{
  "model": "GAN",
  "dataset": "drawn branching plants",
  "train_examples": 36250,
  "image_size": 32,
  "horizontal_flip": false,
  "z_dim": 128,
  "loss": "hinge",
  "generator_norm": "layernorm",
  "generator_activation": "silu",
  "generator_channel_attention": "se",
  "generator_widths": [32, 32, 64, 128],
  "generator_blocks_per_level": 3,
  "generator_block": "basic",
  "generator_attention": false,
  "generator_upsampling": "nearest_conv",
  "discriminator_arch": "vgg",
  "discriminator_norm": "batchnorm",
  "discriminator_activation": "gelu",
  "discriminator_depths": [2, 4, 2],
  "discriminator_kernel_size": 3,
  "discriminator_stem": "deep",
  "discriminator_widths": [80, 128, 240],
  "discriminator_downsampling": "max",
  "instance_noise": 0.2,
  "consistency_weight": 10,
  "init": "kaiming_normal",
  "residual_init": "none",
  "optimizer": "muon",
  "muon_scale": "original",
  "learning_rate": 0.0088,
  "momentum": 0.5,
  "nesterov": true,
  "orthogonalizer": "polar_express",
  "adamw_lr_other_params": 0.0003,
  "max_grad_norm": 3.0,
  "cautious_weight_decay": true,
  "magnitude_pruning": 0.7,
  "max_steps": 5100,
  "batch_size": 256,
  "epochs": 36.0,
  "lr_schedule": "linear",
  "final_lr_fraction": 0,
  "warmup_steps": 150,
  "weight_decay": 0.01,
  "adamw_weight_decay_other_params": 0.05
}
Rows from block 4 of the discriminator, named by matrix and row number. Each number is 50 + 12 x the weight over its row's rms, rounded and kept within 0 to 99. All counts start at 0. After the name is the row's rms in percent of the matrix's.
# conv: 3x3 conv (discriminator.blocks.4.conv.weight, 128x128x3x3), inputs 84-86, a 3x3 kernel for each
conv.0 130:50 77 50 50 67 80 50 77 69 50 38 50 50 28 50 16 50 61 50 50 50 34 25 36 36 50 32
conv.1 123:23 30 50 35 20 50 50 50 50 50 50 50 50 62 50 50 50 18 50 34 63 50 69 50 50 63 50
conv.2 094:20 50 30 50 60 50 50 50 69 50 50 71 50 50 50 18 50 50 50 50 50 50 50 50 50 80 50
conv.3 115:50 50 19 50 50 32 50 33 50 50 50 50 30 50 50 30 50 50 50 34 50 31 34 31 50 31 50
conv.4 147:50 38 50 37 50 50 65 68 68 71 50 50 32 30 50 50 50 40 82 50 39 65 50 38 50 50 35
conv.5 109:50 68 50 83 50 65 50 68 50 50 33 24 31 28 50 50 15 66 37 50 50 34 50 50 50 50 50
conv.6 119:50 50 38 50 50 50 50 38 50 50 36 65 50 50 50 50 50 50 33 50 33 50 50 63 50 50 50
conv.7 108:81 76 50 72 50 50 50 74 91 50 50 50 50 50 50 50 50 50 43 50 50 50 50 50 50 50 50
conv.8 107:24 50 50 50 50 50 50 30 67 50 41 36 50 35 62 29 50 50 69 50 42 50 35 50 50 31 36
conv.9 103:56 58 62 50 50 50 50 50 50 50 50 62 50 38 50 50 33 27 50 63 29 37 50 50 50 50 60
conv.10 062:50 23 50 77 50 50 50 22 31 50 50 50 50 50 50 50 50 50 66 90 29 15 50 29 50 50 50
conv.11 117:35 50 50 50 50 50 50 76 60 50 50 50 71 50 82 71 90 72 50 50 50 57 50 50 50 50 50
conv.12 131:50 50 50 50 50 50 59 50 50 50 50 50 63 63 50 67 50 50 60 50 50 50 43 50 50 50 50
conv.13 098:50 71 50 50 42 29 50 50 50 28 35 27 50 50 66 50 50 50 37 64 24 69 50 50 77 70 50
conv.14 092:50 50 50 50 50 50 50 50 50 50 42 69 62 69 50 50 50 50 67 27 50 50 50 50 50 50 50
conv.15 089:50 50 50 50 50 50 50 50 50 50 50 50 50 50 25 50 79 24 75 50 50 50 50 50 50 50 75
conv.16 086:50 50 50 50 74 50 50 50 50 50 50 39 50 50 25 50 23 50 50 50 50 50 50 27 50 27 28
conv.17 104:42 50 50 66 50 50 50 50 30 50 50 50 29 50 50 50 50 50 37 50 50 50 50 50 39 50 50
conv.18 123:50 50 42 50 50 50 50 50 50 62 50 34 50 62 34 34 29 50 50 50 50 15 18 50 50 50 36
conv.19 061:50 25 50 50 71 50 50 50 50 50 50 50 50 32 50 18 50 50 50 50 72 50 50 50 50 50 76
conv.20 104:63 50 61 68 85 40 73 50 50 50 50 50 67 50 50 50 82 50 50 33 50 50 70 66 65 50 50
conv.21 108:50 50 50 50 35 50 50 26 33 50 50 50 50 50 70 50 50 50 31 50 50 50 50 29 50 71 50
conv.22 088:50 74 50 50 74 66 50 88 94 50 50 50 50 50 50 50 50 76 50 50 50 50 50 50 50 50 29
conv.23 067:50 50 50 50 50 50 50 71 50 22 50 50 50 26 70 50 14 50 50 29 24 50 50 73 50 50 50
conv.24 089:50 88 50 31 34 34 50 50 35 50 50 50 50 50 50 68 50 50 50 50 35 16 50 50 50 50 50
conv.25 115:50 30 50 50 22 50 50 50 50 50 50 50 50 50 50 50 27 50 72 50 50 62 50 50 50 62 50
conv.26 079:69 50 50 70 36 50 50 50 50 26 64 61 50 50 50 50 65 22 50 50 50 50 50 72 50 50 50
conv.27 070:50 50 50 50 24 75 50 50 50 50 50 50 50 50 50 50 50 50 50 50 50 50 50 73 34 50 50
conv.28 117:50 76 50 79 50 50 86 77 50 65 50 50 72 50 50 77 50 63 50 50 50 50 50 50 50 39 31
conv.29 086:84 50 50 50 65 50 50 50 50 69 50 50 50 50 50 50 50 50 50 50 61 50 50 50 50 05 23
conv.30 122:99 88 96 88 66 66 89 50 50 50 50 50 50 28 25 50 28 18 50 50 50 50 50 60 50 50 50
conv.31 099:50 45 50 50 50 73 50 50 66 50 50 50 50 50 50 50 72 50 28 50 50 50 50 50 66 59 50
conv.32 122:35 50 50 50 30 35 50 28 50 71 66 76 77 76 66 75 63 50 50 50 50 50 50 50 38 50 50
conv.33 066:50 50 50 50 50 50 50 50 50 50 50 50 50 50 50 50 50 50 50 28 50 50 00 50 67 25 50
conv.34 096:50 50 35 50 50 50 50 50 50 50 50 36 73 72 50 50 63 50 50 50 50 50 63 33 50 50 50
conv.35 127:50 50 50 50 30 50 50 30 50 35 50 53 22 50 28 21 50 50 72 50 50 31 50 50 50 50 50
conv.36 104:50 50 50 50 50 50 50 50 62 37 50 50 37 50 67 50 50 74 50 50 50 50 50 50 50 74 50
conv.37 110:50 50 50 34 50 50 38 39 34 50 50 50 50 50 77 66 65 77 69 50 50 65 35 50 50 50 50
conv.38 088:30 50 50 61 50 65 50 50 50 50 50 50 90 50 50 50 73 50 50 50 71 62 75 50 50 73 50
conv.39 069:50 50 50 50 27 50 32 50 50 10 74 50 75 50 50 50 50 76 50 80 50 50 74 50 50 50 50
conv.40 098:50 50 50 50 50 50 50 50 73 50 72 72 50 66 25 24 50 58 50 50 33 50 50 50 50 42 50
conv.41 132:32 50 50 26 26 50 70 50 50 50 50 50 50 50 50 50 64 50 61 50 50 50 50 50 50 59 50
conv.42 081:30 28 50 64 68 50 50 50 50 50 50 40 50 34 50 50 85 50 50 26 50 50 39 50 50 50 73
conv.43 094:50 32 50 50 50 50 50 50 27 50 50 50 50 50 50 65 50 50 50 50 50 50 50 69 50 61 50
conv.44 061:50 50 50 83 50 50 27 50 50 50 50 50 50 50 50 50 50 50 09 50 50 67 50 50 50 68 50
conv.45 100:50 50 50 50 50 50 50 50 50 73 50 50 84 50 73 50 50 50 50 71 50 50 67 50 35 50 50
conv.46 086:50 50 50 50 50 50 50 22 50 50 50 50 50 50 50 50 50 50 50 50 50 50 50 35 65 21 82
conv.47 104:36 35 50 58 50 50 50 50 50 50 50 36 69 50 50 50 50 50 50 50 50 50 50 50 50 50 50
conv.48 075:50 34 50 50 50 50 50 35 38 26 50 50 23 50 50 50 50 70 50 27 50 50 50 50 50 50 50
conv.49 066:50 83 77 50 50 50 34 50 50 50 50 50 50 50 50 50 25 50 64 75 50 50 50 50 50 70 50
conv.50 103:50 50 50 50 50 50 61 50 50 50 50 27 50 50 50 50 50 63 50 50 50 50 50 59 50 50 50
conv.51 093:50 66 50 50 50 50 50 66 68 50 50 50 50 59 50 50 50 67 50 65 50 50 50 50 50 50 50
conv.52 082:71 50 50 32 50 50 50 24 26 50 50 50 33 50 50 50 50 24 50 50 50 50 50 50 50 50 50
conv.53 081:20 34 42 73 50 50 50 50 50 32 50 50 67 50 50 43 43 50 17 50 50 50 50 50 29 50 73
conv.54 122:50 50 50 41 50 50 50 33 38 21 50 50 50 50 50 27 24 50 50 30 16 50 13 36 23 50 50
conv.55 087:50 50 50 86 50 50 50 66 50 29 50 50 50 50 50 50 50 50 50 50 50 50 50 50 62 50 68
conv.56 087:50 50 50 73 50 75 65 30 50 50 50 50 50 50 86 33 50 75 28 76 50 50 50 50 50 86 75
conv.57 132:31 71 50 50 50 72 50 50 50 24 50 29 38 50 50 50 50 74 50 78 50 50 62 75 50 50 66
conv.58 086:50 50 50 35 50 50 50 50 63 50 50 50 50 50 50 50 50 50 50 50 50 50 73 50 50 67 50
conv.59 094:50 14 50 50 50 50 50 50 50 69 50 50 76 72 70 50 32 50 50 25 50 50 50 29 50 50 29
conv.60 133:24 50 34 35 31 50 50 50 50 32 50 50 50 50 50 61 57 57 61 39 50 50 42 64 50 50 70
conv.61 065:50 50 50 50 50 50 50 50 26 50 29 50 50 80 50 24 50 50 50 34 70 50 50 50 21 50 50
conv.62 095:50 73 50 64 50 68 65 50 50 50 50 50 50 69 84 50 50 50 50 50 50 50 50 65 70 50 50
conv.63 109:29 50 50 50 50 69 64 50 66 50 50 50 50 50 50 50 50 50 29 50 50 50 29 25 50 33 35
conv.64 073:50 50 50 36 38 50 50 50 50 19 50 50 50 50 22 50 50 50 72 50 50 76 50 50 34 50 50
conv.65 096:50 50 50 50 50 50 50 50 24 50 50 50 77 50 58 34 50 32 33 28 69 50 36 50 35 41 50
conv.66 089:50 50 33 50 31 50 59 50 59 50 50 50 50 50 50 50 62 50 50 26 50 50 50 50 72 50 31
conv.67 066:50 50 50 50 50 50 50 50 50 50 50 50 50 50 14 50 84 50 50 25 50 50 50 82 50 50 18
conv.68 077:50 50 32 50 50 50 50 70 50 50 60 50 50 50 50 50 50 50 50 50 50 50 50 50 50 50 50
conv.69 087:50 50 50 50 35 50 50 50 50 50 50 50 50 40 50 50 50 50 74 25 50 34 50 50 33 50 50
conv.70 110:64 50 50 72 73 69 64 71 86 50 50 50 50 50 50 36 50 50 50 50 50 18 35 50 13 35 50
conv.71 075:50 50 35 50 50 50 50 09 50 50 50 50 50 50 50 50 50 50 03 50 29 34 50 50 50 50 50
conv.72 108:23 29 50 50 31 50 58 50 43 34 50 50 50 50 50 50 50 50 50 50 50 72 77 67 50 69 50
conv.73 071:50 50 50 50 50 50 50 30 50 50 50 50 15 50 50 50 36 50 76 50 50 50 78 69 50 50 50
conv.74 074:50 50 50 50 50 50 50 50 50 50 50 50 50 50 50 50 50 50 33 50 50 50 68 50 50 50 60
conv.75 071:38 50 28 50 50 50 24 50 50 50 50 50 50 50 78 50 71 50 50 78 68 50 50 50 50 50 50
conv.76 075:50 33 50 50 24 50 50 50 50 50 50 50 69 50 50 50 50 50 50 50 50 34 50 50 16 50 50
conv.77 087:71 50 50 50 62 50 19 05 50 38 50 50 32 28 24 50 50 50 50 50 50 50 30 50 50 35 63
conv.78 090:50 50 50 50 75 50 50 88 50 50 74 50 74 50 50 50 72 32 74 50 50 50 50 50 50 35 50
conv.79 109:72 50 50 50 64 38 68 32 50 70 50 50 65 50 50 50 31 33 50 72 50 50 70 50 50 50 50
conv.80 089:66 50 84 50 79 50 70 89 50 50 50 50 92 66 50 50 50 50 79 85 50 94 50 50 94 74 50
conv.81 092:17 50 28 50 50 50 50 50 12 24 50 50 24 60 31 50 23 50 50 14 25 50 73 50 50 50 36
conv.82 067:71 50 50 50 50 50 50 50 50 50 50 50 50 50 50 50 50 75 50 31 50 50 50 50 50 30 50
conv.83 079:50 50 50 50 50 75 50 50 86 50 50 50 50 66 50 64 50 50 50 50 50 50 50 67 79 74 50
conv.84 132:50 50 68 74 64 50 50 50 50 50 73 50 82 78 50 73 78 50 33 36 37 31 50 60 50 50 50
conv.85 069:50 50 50 50 50 50 50 50 50 50 50 50 50 50 50 50 50 50 50 50 50 50 50 50 86 50 63
conv.86 120:50 50 50 50 40 28 50 50 28 14 50 50 50 26 50 33 50 50 50 50 50 50 26 23 23 50 29
conv.87 092:80 73 77 50 50 74 71 50 50 50 29 50 50 50 50 50 50 50 50 50 53 50 50 50 50 50 50
conv.88 109:50 50 34 50 35 31 71 13 50 50 39 50 37 33 50 50 30 50 65 69 76 50 50 71 30 50 50
conv.89 148:50 37 19 30 50 38 35 50 50 25 50 27 35 50 50 30 29 50 50 50 41 50 50 39 39 28 50
conv.90 117:50 50 50 36 36 50 50 50 50 42 50 72 39 50 64 50 50 30 50 50 50 50 40 50 50 50 35
conv.91 100:50 50 50 50 50 50 50 50 73 69 50 50 50 50 50 38 50 50 50 50 50 50 50 50 50 50 50
conv.92 083:50 50 33 50 50 50 50 50 50 50 50 50 50 21 66 27 50 50 50 50 25 50 50 50 50 50 79
conv.93 108:50 50 27 50 50 22 29 50 50 66 50 66 50 26 50 26 50 50 38 50 74 50 50 50 28 50 50
conv.94 114:70 74 71 80 50 50 50 97 50 44 50 50 50 50 50 50 50 50 50 50 64 50 50 64 50 50 50
conv.95 096:32 50 50 50 50 50 50 50 29 50 76 50 50 50 50 50 50 50 30 50 50 50 36 69 50 50 27
conv.96 063:69 50 50 26 50 50 50 50 50 21 50 12 77 50 50 50 50 50 50 24 50 22 28 25 50 67 50
conv.97 149:97 91 80 87 50 75 77 50 62 50 50 35 50 50 50 63 50 50 70 50 50 50 50 63 50 60 67
conv.98 130:22 18 50 50 50 50 07 14 50 50 50 65 50 40 50 37 50 50 50 50 72 73 50 50 50 50 64
conv.99 068:50 50 50 50 11 50 50 27 74 50 50 50 70 50 50 50 71 33 50 21 20 50 33 27 50 50 50
conv.100 074:50 50 79 50 50 86 50 50 50 50 50 50 37 50 50 50 50 50 50 81 50 50 50 50 50 50 50
conv.101 085:50 50 64 50 50 50 50 50 99 50 50 50 50 50 50 50 50 50 50 61 57 84 91 61 65 85 50
conv.102 108:23 26 25 50 58 50 50 50 50 50 50 50 50 50 64 77 50 35 50 36 50 50 50 62 50 50 50
conv.103 097:50 50 50 50 64 72 50 50 50 24 50 50 31 50 50 16 50 67 30 38 50 50 30 50 50 50 80
conv.104 110:40 50 29 50 22 50 50 24 22 50 50 50 50 50 50 50 50 68 33 50 37 50 50 50 50 73 76
conv.105 112:50 50 50 50 50 50 50 50 50 50 50 42 20 16 25 50 50 50 50 33 50 32 50 50 50 50 50
conv.106 101:50 50 50 50 50 50 33 50 50 50 57 57 22 50 50 18 50 74 50 50 50 50 50 50 13 50 50
conv.107 117:26 50 60 50 34 50 23 50 50 30 50 50 14 27 41 39 43 50 32 34 50 37 50 20 50 50 65
conv.108 132:50 50 32 50 50 50 50 56 50 50 41 50 21 60 40 67 50 50 35 50 50 36 36 37 29 28 26
conv.109 098:50 38 71 50 50 50 50 50 50 50 50 50 72 74 50 50 50 50 50 50 50 62 32 50 50 50 37
conv.110 083:70 38 50 50 50 50 50 68 50 50 50 73 69 82 82 99 96 97 50 50 76 50 50 50 50 50 73
conv.111 146:69 73 50 78 63 50 68 72 50 64 50 73 77 50 79 50 71 76 50 50 50 33 50 50 57 50 42
conv.112 077:83 50 50 50 50 50 28 50 65 50 66 50 50 35 50 50 30 50 50 34 50 50 77 50 50 50 50
conv.113 123:74 97 70 50 50 50 50 42 37 50 42 50 39 33 34 32 29 14 50 50 67 69 32 66 50 43 50
conv.114 063:50 84 50 50 50 50 50 50 87 50 50 50 50 50 50 31 50 50 50 27 50 69 50 50 50 71 50
conv.115 122:63 50 50 43 50 50 69 50 43 50 79 71 62 62 50 50 50 50 50 50 50 70 50 50 50 50 64
conv.116 115:34 50 50 28 50 50 50 50 50 50 65 50 50 77 50 67 94 50 50 50 26 50 50 50 41 50 84
conv.117 117:50 50 62 50 50 50 50 50 74 50 50 67 50 50 50 38 50 50 34 50 25 50 33 50 50 50 50
conv.118 102:29 26 24 50 50 50 50 50 24 50 50 64 50 50 50 50 50 50 22 50 36 50 50 67 50 50 33
conv.119 100:78 75 83 50 50 50 50 50 50 50 50 50 70 50 30 68 50 50 50 24 50 36 70 50 50 75 62
conv.120 073:50 50 50 50 50 50 50 50 64 50 50 77 50 50 50 50 50 50 50 68 70 50 71 77 50 66 67
conv.121 078:39 50 50 50 50 50 50 50 71 50 50 30 50 50 69 28 50 50 50 50 80 74 50 33 50 50 50
conv.122 107:50 37 50 33 50 50 50 50 50 26 29 24 50 26 50 09 50 50 40 70 50 50 50 70 50 50 50
conv.123 128:30 50 50 34 50 36 38 50 37 50 50 32 50 36 50 50 24 24 38 50 50 27 50 50 30 37 50
conv.124 108:76 50 68 50 50 50 33 50 50 37 43 50 50 50 50 50 50 50 42 50 50 50 50 60 32 13 50
conv.125 083:50 50 50 50 50 27 50 50 50 50 50 50 73 50 86 50 50 50 50 29 50 50 50 50 50 50 50
conv.126 066:50 50 50 50 50 50 50 50 33 50 50 50 65 18 50 50 50 80 50 50 37 50 50 38 70 50 50
conv.127 086:50 34 50 70 50 37 50 50 50 50 50 50 27 50 50 50 50 50 50 50 50 50 74 82 50 50 50